{
  "horizontal_flip": true,
  "color_jitter": 0.1,
  "mask_ratio": 0.75,
  "encoder_arch": "vit",
  "encoder_width": 128,
  "decoder_width": 128,
  "init": "lecun_normal",
  "eps": 1e-08,
  "precondition_frequency": 16,
  "max_precond_dim": 1024,
  "steps": 4900
}
Rows from block 9 of the encoder of a small masked image model, named by matrix and row number. Rows with one number belong to one neuron. Each number is 200 + 40 x the weight over its row's rms, rounded and kept within 0 to 999. All counts start at 0. After the name is the row's rms in percent of the matrix's.
After each neuron's rows are labels from the 100 images, of 14848, where the neuron reaches its highest value: "colour at peak" is the nearest of a few named colours to the mean colour under the peak. Only what is clearly more common there than usual is listed. The data: views of escape-time and Newton fractals. In brackets: how many of the 100.
# fc1: MLP up (encoder.blocks.9.mlp.fc1.weight, 512x128), inputs 64-127
# fc2: MLP down (encoder.blocks.9.mlp.fc2.weight, 128x512, transposed), outputs 64-127

fc1.510,101,252,149,265,186,192,199,207,173,199,298,149,214,241,145,233,203,219,167,178,150,175,227,218,173,185,139,129,241,281,168,205,206,261,211,206,183,135,226,164,229,254,270,199,209,162,101,229,204,205,178,103,230,185,160,225,189,189,289,237,253,234,181,215,222
fc2.510,100,139,185,170,227,17,190,221,198,176,205,206,287,191,204,202,206,183,255,233,169,223,207,22,205,201,224,196,214,205,79,217,195,182,213,162,214,178,206,177,191,150,207,194,204,192,176,199,185,218,252,208,211,218,155,177,190,167,231,232,170,212,195,213,171
colour at peak: blue (31); cyan (26)

fc1.49,112,200,215,114,218,234,188,267,160,249,254,214,283,320,191,259,138,251,253,248,234,157,185,164,179,236,180,252,222,233,160,126,238,163,250,215,173,177,169,234,170,239,218,119,224,204,161,181,216,277,158,211,244,233,204,226,123,222,187,251,230,279,176,172,156
fc2.49,100,165,197,200,190,95,225,168,162,157,221,196,255,186,172,240,198,247,212,173,143,183,175,84,215,199,278,174,240,275,104,236,124,211,247,180,233,163,169,226,156,224,231,195,179,208,236,222,158,213,257,144,227,241,247,168,207,172,253,218,124,186,185,253,128
colour at peak: blue (25)

fc1.263,109,284,175,254,237,184,191,217,242,218,290,208,172,180,223,166,269,199,228,218,269,241,170,170,230,157,224,257,168,221,246,212,171,154,188,251,226,182,233,136,230,153,270,174,147,205,231,209,176,205,151,168,242,243,89,217,164,169,233,229,216,149,223,195,226
fc2.263,114,165,195,200,174,112,285,197,219,226,160,243,228,178,203,237,158,183,185,205,243,188,186,53,206,187,242,228,240,227,122,203,220,262,237,183,285,194,158,213,184,114,210,188,267,204,167,166,189,179,177,223,123,188,238,161,272,188,158,202,173,234,208,192,141
colour at peak: brown (56)

fc1.15,088,203,211,164,192,147,216,272,187,194,243,217,219,212,221,233,190,227,223,246,171,143,246,129,223,141,139,207,198,224,225,199,219,188,112,186,204,121,211,186,230,191,188,201,232,239,196,193,316,249,179,281,209,204,158,240,185,160,280,144,196,225,157,201,240
fc2.15,094,191,212,172,188,51,218,228,221,211,181,218,305,212,172,215,158,210,198,215,193,229,208,24,225,188,192,212,218,191,89,229,187,191,196,229,206,214,218,200,221,207,283,228,183,179,196,291,162,227,243,206,182,183,190,188,154,210,172,198,204,195,212,170,124
colour at peak: black (75)

fc1.61,094,281,196,202,216,123,134,255,150,195,180,163,234,204,162,251,147,174,235,217,226,142,210,163,150,209,229,144,192,198,242,246,142,144,243,220,198,180,208,261,220,153,210,138,219,190,144,187,253,151,187,208,198,208,190,182,99,253,197,178,288,153,253,132,251
fc2.61,104,218,199,152,170,69,227,266,209,179,163,232,259,214,199,170,183,227,212,230,192,235,225,25,192,235,214,203,215,198,95,225,178,199,202,197,213,183,184,207,157,170,207,226,199,240,222,201,223,230,182,239,230,221,237,190,246,199,205,197,159,192,198,243,136
colour at peak: green (28)

fc1.401,101,230,214,238,146,169,169,218,248,226,228,219,224,278,238,230,174,274,180,160,211,129,234,228,129,210,204,239,184,180,191,245,213,154,246,195,213,277,135,172,163,117,253,146,282,223,199,248,200,221,180,142,246,228,151,129,197,198,192,178,205,274,190,170,124
fc2.401,085,238,204,204,182,127,186,220,124,147,199,198,261,229,149,220,193,208,218,200,201,227,206,60,166,199,254,155,221,264,121,176,166,195,198,236,175,144,181,201,132,240,215,223,199,186,236,193,154,190,222,261,204,235,239,213,228,184,166,176,138,190,232,212,142
colour at peak: grey (36)

fc1.357,119,214,229,271,184,197,209,200,153,202,144,144,165,207,227,203,228,258,184,206,198,235,162,165,129,199,208,146,149,227,191,197,208,200,177,205,275,188,270,260,227,203,185,103,145,223,212,248,247,220,224,199,173,186,198,164,164,231,198,243,171,178,199,152,195
fc2.357,106,152,203,184,181,97,233,278,230,221,223,210,215,209,228,211,203,223,184,178,253,199,145,124,178,214,203,262,212,210,93,159,204,208,180,159,182,168,241,176,192,116,194,245,279,165,177,213,238,230,217,201,163,248,138,239,198,221,243,217,147,198,202,245,137
colour at peak: black (75)

fc1.379,103,250,214,195,206,137,187,207,196,169,175,154,226,176,228,202,252,220,178,222,159,149,240,271,155,239,216,175,167,164,243,207,194,143,254,212,192,214,197,240,238,207,265,245,277,218,183,181,214,199,232,241,275,188,214,224,166,292,139,147,197,220,239,101,222
fc2.379,093,185,245,154,135,263,157,245,199,219,156,228,171,232,162,212,165,240,226,209,178,179,170,113,163,207,206,158,196,233,228,159,178,288,252,190,253,122,154,217,161,285,257,190,170,152,183,232,243,131,223,284,273,163,198,215,229,212,210,156,210,158,235,244,228
colour at peak: grey (35)

fc1.395,078,154,215,151,145,162,138,265,213,168,168,229,216,257,176,183,254,233,196,179,201,169,205,198,238,183,154,249,169,120,120,141,226,178,173,164,167,220,246,262,203,217,195,176,216,221,222,216,205,281,134,194,228,240,219,143,179,102,254,170,201,191,243,219,221
fc2.395,073,235,230,191,195,328,211,158,190,166,201,229,125,189,188,265,141,167,265,135,177,193,229,316,182,137,227,206,160,238,251,244,177,189,214,190,231,203,153,189,213,238,220,199,164,223,194,238,185,135,249,144,221,232,198,226,195,211,223,201,201,219,160,195,238
colour at peak: orange (29)

fc1.47,103,254,241,234,222,190,217,148,232,201,195,163,120,265,190,266,211,194,171,265,170,162,160,159,206,185,266,248,255,217,180,194,146,216,221,220,223,285,217,156,169,262,201,211,261,168,224,141,222,134,249,136,179,262,197,233,184,194,169,94,250,194,301,157,195
fc2.47,098,183,164,215,198,73,246,196,192,136,150,195,265,171,192,199,224,205,187,229,228,204,223,76,232,267,243,171,182,191,77,209,214,214,228,199,194,193,235,183,136,150,207,223,215,217,225,142,221,234,235,223,182,181,246,194,261,200,188,227,157,192,164,197,115
colour at peak: black (57)

fc1.35,087,226,264,223,216,184,122,228,254,240,207,144,176,235,238,239,234,241,179,214,111,236,183,85,281,210,115,271,279,141,162,206,187,227,197,269,218,252,190,225,189,208,202,201,242,259,133,196,184,189,172,165,198,259,233,251,197,193,222,201,190,242,165,220,281
fc2.35,095,168,269,183,222,49,274,247,194,159,178,257,288,172,158,175,191,188,202,257,137,182,135,236,213,177,214,196,159,172,123,252,198,143,218,136,186,187,236,192,198,165,238,213,221,158,315,222,202,230,217,237,169,221,196,140,185,248,239,157,195,218,210,135,211
colour at peak: green (31)

fc1.166,102,161,210,193,165,212,189,295,239,179,202,184,228,243,217,165,183,220,123,171,199,239,255,156,253,137,233,314,282,208,195,223,238,147,142,212,166,149,127,142,220,206,246,150,253,203,266,195,207,165,224,153,156,173,227,222,206,149,216,184,174,287,263,191,204
fc2.166,106,214,221,187,272,41,175,168,182,201,241,192,294,180,228,210,197,148,219,251,197,190,171,28,179,174,210,178,197,222,92,209,199,234,193,219,242,197,242,168,174,131,179,233,241,163,222,202,226,230,136,186,230,257,199,166,210,207,230,213,175,203,214,214,173
colour at peak: grey (36); green (34)

fc1.330,094,166,287,230,242,200,168,186,229,295,120,209,215,218,222,214,161,292,226,185,164,129,199,203,219,188,155,152,189,163,147,183,206,152,164,230,223,175,244,149,175,220,195,199,219,200,145,250,211,129,179,152,278,214,172,172,185,212,215,224,194,207,203,178,259
fc2.330,090,158,200,233,159,95,274,216,182,180,156,200,257,213,159,282,183,159,273,173,188,203,254,180,147,255,186,205,185,198,147,207,146,192,175,172,171,221,189,175,213,173,191,236,204,158,237,195,192,259,155,111,168,255,176,191,239,161,198,209,211,199,181,172,195
colour at peak: cyan (39); green (29)

fc1.134,106,216,233,198,296,270,172,233,269,235,222,160,247,147,210,229,160,260,210,221,223,143,209,165,206,212,151,178,177,209,162,158,267,182,237,203,182,139,181,188,278,187,257,225,256,179,233,197,211,224,225,144,165,143,138,168,225,181,249,167,250,165,254,236,144
fc2.134,085,187,181,192,143,150,245,146,150,227,168,235,245,142,177,214,190,136,219,184,202,216,186,137,178,174,261,174,196,235,207,222,135,195,154,200,224,239,237,239,164,170,193,199,192,176,185,195,213,222,265,165,222,248,215,143,306,213,173,234,151,212,202,129,206
colour at peak: green (25)

fc1.2,109,206,207,176,261,144,237,238,291,278,162,171,224,165,226,254,187,234,198,174,221,188,164,189,203,157,210,183,213,169,203,166,191,174,177,173,120,160,145,212,188,199,197,188,233,269,196,229,222,188,217,203,213,192,178,244,183,191,199,165,236,171,187,108,184
fc2.2,085,226,260,156,196,120,226,258,237,177,151,197,274,242,138,197,115,150,236,207,124,180,197,202,168,153,121,267,157,172,170,187,159,197,229,154,252,214,245,215,226,180,254,237,174,193,203,255,155,184,245,215,155,204,164,199,170,205,167,217,212,180,180,132,186
colour at peak: black (73)

fc1.359,077,240,161,173,162,126,143,289,215,269,211,160,222,164,231,225,207,189,199,199,185,142,164,193,197,143,258,265,229,204,251,224,204,206,165,227,154,197,148,289,253,175,190,215,246,157,184,178,203,197,198,206,205,177,274,142,179,201,206,195,179,154,241,115,209
fc2.359,102,215,162,190,218,31,186,225,171,213,164,193,281,193,226,208,187,175,222,212,198,178,217,24,187,207,232,211,231,185,65,215,172,205,196,162,186,228,196,215,195,122,188,189,221,196,198,193,196,222,203,185,220,211,210,192,194,197,218,214,214,181,189,202,82
colour at peak: blue (28)

fc1.508,105,223,254,211,237,175,121,187,226,229,270,224,166,172,242,154,149,217,200,239,225,157,145,192,142,179,245,272,188,121,249,224,215,168,177,247,218,250,222,217,200,185,207,135,198,233,204,173,180,154,166,160,135,194,215,154,156,187,164,190,223,130,219,227,242
fc2.508,106,147,181,147,217,102,235,260,193,213,138,230,290,215,253,228,167,241,181,253,180,187,191,95,196,234,236,172,194,225,74,177,216,209,247,154,223,190,169,175,200,168,224,185,213,203,211,188,178,210,207,198,204,221,262,215,247,206,186,194,158,194,214,127,102
colour at peak: blue (28)

fc1.12,101,196,151,164,215,256,229,306,174,174,139,241,219,243,220,210,250,138,191,161,222,191,254,185,225,165,189,177,257,149,192,209,288,212,180,245,207,178,219,155,169,155,209,182,233,232,212,156,182,143,213,224,215,248,179,267,252,189,219,237,133,193,233,237,161
fc2.12,113,199,204,161,224,79,214,211,207,197,261,178,261,172,221,163,192,203,247,198,142,184,209,108,211,208,248,260,179,149,104,228,152,179,202,193,272,162,205,194,183,114,267,132,264,173,190,231,184,183,227,189,233,214,179,166,207,208,189,230,213,276,189,201,104
colour at peak: black (84)

fc1.355,082,201,133,180,230,327,254,175,198,197,184,200,244,215,254,280,224,205,236,221,148,160,203,206,240,181,244,218,255,144,190,156,207,180,113,227,139,205,218,220,200,212,202,221,166,191,188,183,116,180,195,166,264,241,222,130,199,203,219,140,213,240,152,200,248
fc2.355,108,204,241,213,171,370,141,182,195,212,217,175,78,219,236,188,195,203,193,137,236,208,224,386,191,186,204,173,214,221,334,182,217,213,191,220,239,205,190,186,233,281,218,182,205,219,164,218,201,226,210,178,199,188,200,204,190,227,190,206,216,209,205,221,264
colour at peak: orange (25)

fc1.394,074,238,185,203,222,195,239,168,220,159,154,153,196,97,150,221,274,252,134,199,245,175,185,242,253,187,183,211,158,198,205,205,173,195,189,172,211,191,179,208,285,193,170,187,150,253,103,168,214,211,180,193,178,267,273,211,205,143,201,184,220,177,150,111,178
fc2.394,100,202,203,178,231,359,213,136,181,203,207,187,74,203,197,232,177,156,198,151,171,183,172,342,181,209,199,195,220,183,296,155,229,181,171,167,181,193,204,187,152,279,214,231,196,204,202,195,166,181,160,193,201,227,191,218,218,181,220,204,218,188,212,228,269
colour at peak: brown (51)

fc1.26,095,239,156,189,185,155,230,172,145,190,212,192,258,166,167,192,233,245,216,83,207,205,181,270,202,251,156,186,169,261,213,252,191,183,150,166,156,145,151,219,288,256,179,207,131,169,152,193,164,209,275,195,211,202,252,263,201,237,137,123,199,184,227,208,200
fc2.26,113,207,200,216,178,374,187,174,219,211,246,201,127,196,208,199,190,157,177,204,214,189,180,349,202,194,173,190,221,178,322,203,226,222,207,222,241,230,207,224,214,255,195,209,174,279,205,220,208,178,174,192,202,176,178,225,199,207,157,243,217,214,218,191,298
colour at peak: pink (30)

fc1.323,100,216,230,201,187,168,238,217,143,174,216,283,208,189,146,272,231,154,203,174,200,236,278,274,165,222,222,192,237,211,262,174,152,217,234,219,141,233,147,232,163,170,185,163,131,169,151,222,201,162,200,173,231,108,211,183,244,175,208,221,214,185,271,169,141
fc2.323,082,184,164,119,206,180,220,128,217,156,220,247,242,169,200,231,157,219,202,284,210,238,243,174,244,195,199,293,132,205,132,249,123,200,203,139,233,215,223,188,234,158,177,210,169,263,103,186,251,235,254,194,165,178,207,156,151,232,154,184,189,236,241,215,161
colour at peak: orange (26)

fc1.132,077,173,156,179,170,215,211,167,138,206,223,147,126,248,195,229,209,188,202,219,199,183,213,247,165,164,228,233,191,233,273,146,191,185,134,131,191,167,113,195,173,264,189,159,169,199,166,183,127,136,272,276,135,135,225,202,224,185,188,275,204,139,241,194,202
fc2.132,122,198,217,192,194,403,176,152,198,198,231,176,84,183,193,199,196,198,152,167,216,216,193,375,176,180,188,224,189,193,316,213,206,211,210,192,182,199,210,184,222,242,209,194,181,194,189,182,214,213,200,236,191,158,206,206,172,218,165,197,192,192,197,200,292
colour at peak: purple (46); blue (25)

fc1.122,100,231,238,200,199,143,227,179,255,159,193,211,218,236,147,154,205,188,176,192,157,316,234,184,187,165,209,198,200,240,235,258,97,110,185,166,205,203,197,203,180,176,182,228,221,210,195,156,184,221,259,223,216,153,144,169,190,167,238,238,194,257,203,226,199
fc2.122,112,183,192,171,212,285,210,161,192,213,273,160,99,223,229,190,227,191,200,138,181,195,165,279,198,244,159,202,188,212,308,214,160,232,217,266,194,241,246,198,202,210,133,220,159,195,228,197,220,191,172,306,203,192,190,208,191,234,126,153,171,177,193,189,250
colour at peak: purple (27)

fc1.125,080,216,223,164,156,142,209,220,147,170,188,208,114,281,169,208,189,254,233,206,204,143,144,230,241,194,284,243,185,216,247,183,224,206,203,218,218,265,193,109,199,275,203,206,146,186,187,203,140,280,217,227,161,254,161,277,185,238,240,208,261,247,121,142,197
fc2.125,090,199,214,206,214,391,165,190,211,188,210,206,125,180,202,236,207,180,193,160,218,232,189,370,205,171,164,208,223,166,346,209,193,192,223,196,194,205,227,196,205,267,215,205,199,213,242,217,211,160,186,234,206,179,194,189,189,217,201,180,190,191,205,189,315
colour at peak: black (94)

fc1.226,090,238,182,225,164,265,158,148,160,242,210,210,306,202,147,261,231,220,174,234,207,264,161,199,189,166,145,174,155,240,61,193,239,193,142,222,183,148,268,242,176,179,220,229,152,100,180,152,249,157,199,148,151,186,283,193,177,202,237,163,187,216,229,146,170
fc2.226,102,166,179,188,241,37,235,229,186,203,152,203,290,184,212,217,229,193,210,260,209,198,191,28,214,199,196,208,210,211,89,184,235,180,190,184,177,179,212,196,222,157,173,216,249,187,202,207,184,180,207,251,236,169,199,227,200,213,223,185,192,223,207,201,142
colour at peak: white (34); pink (26)

fc1.362,120,179,212,190,223,209,155,202,205,174,229,267,191,276,240,226,125,138,183,221,286,203,193,159,160,225,266,185,267,178,201,223,161,193,247,261,200,213,175,137,233,173,160,140,204,196,208,199,143,149,145,172,308,192,275,132,178,147,189,169,229,212,201,230,234
fc2.362,115,240,230,174,243,82,234,214,206,247,88,197,240,167,197,215,186,132,192,220,159,180,154,143,254,225,195,161,158,134,146,219,257,197,233,176,214,180,172,224,177,157,231,229,221,155,203,203,231,154,251,227,217,231,183,240,184,147,221,190,212,241,174,166,127
colour at peak: red (30)

fc1.506,110,207,302,221,239,189,220,258,248,134,208,214,202,224,217,192,169,238,203,200,198,223,168,147,138,199,177,122,246,153,213,160,237,205,190,266,228,209,146,225,196,204,215,183,171,271,278,258,100,240,181,138,184,272,185,187,160,224,218,240,200,195,165,195,203
fc2.506,092,127,262,221,264,107,243,246,240,218,240,223,293,244,186,241,179,224,205,199,229,170,175,179,256,210,219,182,182,186,104,154,176,184,212,213,181,197,199,216,139,170,170,154,275,223,206,152,247,192,189,139,186,170,298,219,192,153,154,204,170,176,209,221,69
colour at peak: cyan (31); green (25)

fc1.369,122,194,220,172,156,217,166,156,216,236,294,261,175,250,219,205,190,222,159,241,221,216,132,261,206,221,190,165,236,272,202,245,202,217,165,221,169,216,160,201,221,184,152,246,181,203,174,137,218,123,180,139,186,228,208,194,188,164,186,223,215,177,224,186,185
fc2.369,123,178,220,205,213,87,229,228,211,187,189,166,273,181,210,184,223,218,208,235,176,176,203,39,187,191,256,198,214,190,86,185,164,226,221,184,259,231,225,163,201,142,207,181,228,166,195,238,226,231,187,190,258,216,250,205,210,218,234,196,209,214,162,148,126
colour at peak: pink (32)

fc1.128,123,266,209,193,129,194,163,216,217,147,179,221,278,221,245,175,181,301,254,232,147,182,202,251,233,229,239,190,172,232,109,225,229,181,242,221,205,179,181,168,162,189,216,223,196,190,241,226,202,145,147,245,180,150,225,218,201,207,207,186,262,220,198,211,169
fc2.128,099,204,165,146,238,105,207,184,203,160,206,162,230,203,247,236,228,256,221,250,188,124,165,76,257,138,256,182,207,214,149,245,180,206,161,191,198,213,217,180,134,231,259,198,217,202,178,246,256,186,188,229,214,218,266,239,220,122,172,209,129,244,240,199,146
colour at peak: grey (42)

fc1.391,123,129,263,191,248,184,164,202,246,184,153,232,180,229,209,222,135,215,212,153,160,184,182,249,198,213,218,149,244,164,133,203,237,173,227,253,218,155,267,235,252,162,189,227,115,240,170,234,221,220,229,156,159,186,252,148,213,251,237,204,211,225,156,228,222
fc2.391,113,125,173,248,188,126,249,245,269,200,202,188,284,267,190,219,224,224,269,216,201,224,264,121,237,200,233,197,146,240,94,108,176,144,196,247,152,232,168,168,217,205,216,188,197,200,261,194,241,206,164,96,167,211,239,187,158,212,174,197,149,187,198,212,154
colour at peak: cyan (54)

fc1.487,108,247,129,202,138,205,177,144,174,155,237,168,230,220,188,196,198,156,216,166,232,239,116,217,230,204,186,170,137,227,195,249,236,103,209,273,181,192,168,187,207,199,226,236,199,167,230,211,216,205,138,210,224,222,130,97,121,197,178,162,163,212,268,210,160
fc2.487,081,211,217,132,201,116,239,211,242,169,207,271,259,181,148,175,294,204,186,181,165,207,142,117,202,206,278,220,218,236,156,154,193,298,230,165,191,248,177,178,147,186,170,220,172,185,170,177,224,184,301,214,206,185,178,148,217,164,196,229,170,217,217,201,128
colour at peak: orange (41)

fc1.405,067,207,200,175,209,279,218,193,204,266,156,149,199,192,189,168,205,166,137,202,227,197,212,299,155,168,224,186,220,189,185,119,206,113,135,155,202,144,221,223,187,279,195,230,231,221,232,241,238,189,227,232,211,233,142,164,208,164,235,170,202,114,158,153,180
fc2.405,097,229,218,213,209,389,211,129,205,210,190,174,115,204,212,214,210,195,200,136,201,187,197,394,206,166,183,222,190,185,288,200,197,199,210,201,198,225,181,175,198,222,199,172,198,155,167,203,192,204,193,221,199,191,216,210,202,209,207,185,214,237,192,194,285
colour at peak: green (25)

fc1.246,093,165,274,159,164,187,246,131,146,226,252,148,151,288,150,166,189,237,160,166,129,232,179,210,145,150,144,212,203,249,171,215,236,221,158,162,235,186,219,232,167,319,148,217,192,153,250,162,215,158,162,178,170,219,153,194,177,204,175,216,161,175,158,178,223
fc2.246,100,221,179,225,198,389,173,166,228,199,207,196,117,184,234,189,198,208,185,146,181,205,188,333,215,214,191,219,224,185,331,194,214,205,225,199,191,183,209,175,228,275,190,203,202,229,195,211,178,204,179,219,196,179,214,209,182,222,169,162,234,221,180,205,283
colour at peak: grey (34)

fc1.238,110,143,209,190,201,151,157,271,164,216,294,197,203,290,186,152,154,166,166,135,199,160,157,203,122,190,191,220,210,189,231,212,152,176,161,168,205,184,189,265,149,223,210,272,207,145,183,154,154,235,241,154,188,313,225,165,247,122,222,190,180,207,167,157,210
fc2.238,108,240,157,192,211,266,229,159,133,159,284,125,182,153,297,146,194,183,208,236,203,178,205,314,225,224,190,90,179,245,275,257,212,210,194,199,170,190,268,190,165,241,218,168,200,218,273,205,232,226,229,251,172,236,179,164,226,234,219,215,207,195,189,135,233
colour at peak: pink (25)

fc1.466,094,121,269,193,220,176,230,179,232,162,155,271,178,193,149,202,253,155,164,259,204,218,169,230,144,224,208,202,228,206,184,242,165,230,210,267,186,258,219,184,205,164,265,262,125,194,280,184,174,151,186,211,193,267,248,193,159,134,278,187,238,213,215,272,220
fc2.466,107,230,237,214,157,79,212,210,185,266,190,219,284,206,186,200,179,258,222,252,209,167,210,120,217,153,202,190,133,253,98,153,148,183,198,211,238,161,167,199,159,149,192,169,222,186,187,162,170,196,244,166,206,224,194,217,217,212,208,203,165,204,230,201,143
colour at peak: cyan (25)

fc1.74,089,162,231,71,242,248,208,92,248,201,196,258,238,215,212,179,178,203,189,200,211,200,179,202,192,189,167,209,206,140,185,254,214,157,194,128,195,213,164,276,202,237,199,234,242,165,242,194,224,186,202,175,254,235,260,152,224,211,158,226,134,232,173,224,268
fc2.74,104,226,187,227,184,364,200,174,183,221,221,180,105,197,231,210,182,182,195,159,191,186,218,365,217,206,175,158,173,190,328,197,211,202,228,228,211,197,191,184,232,297,206,206,192,230,216,200,188,190,178,175,207,199,193,199,199,197,203,183,204,221,220,158,272
colour at peak: red (26)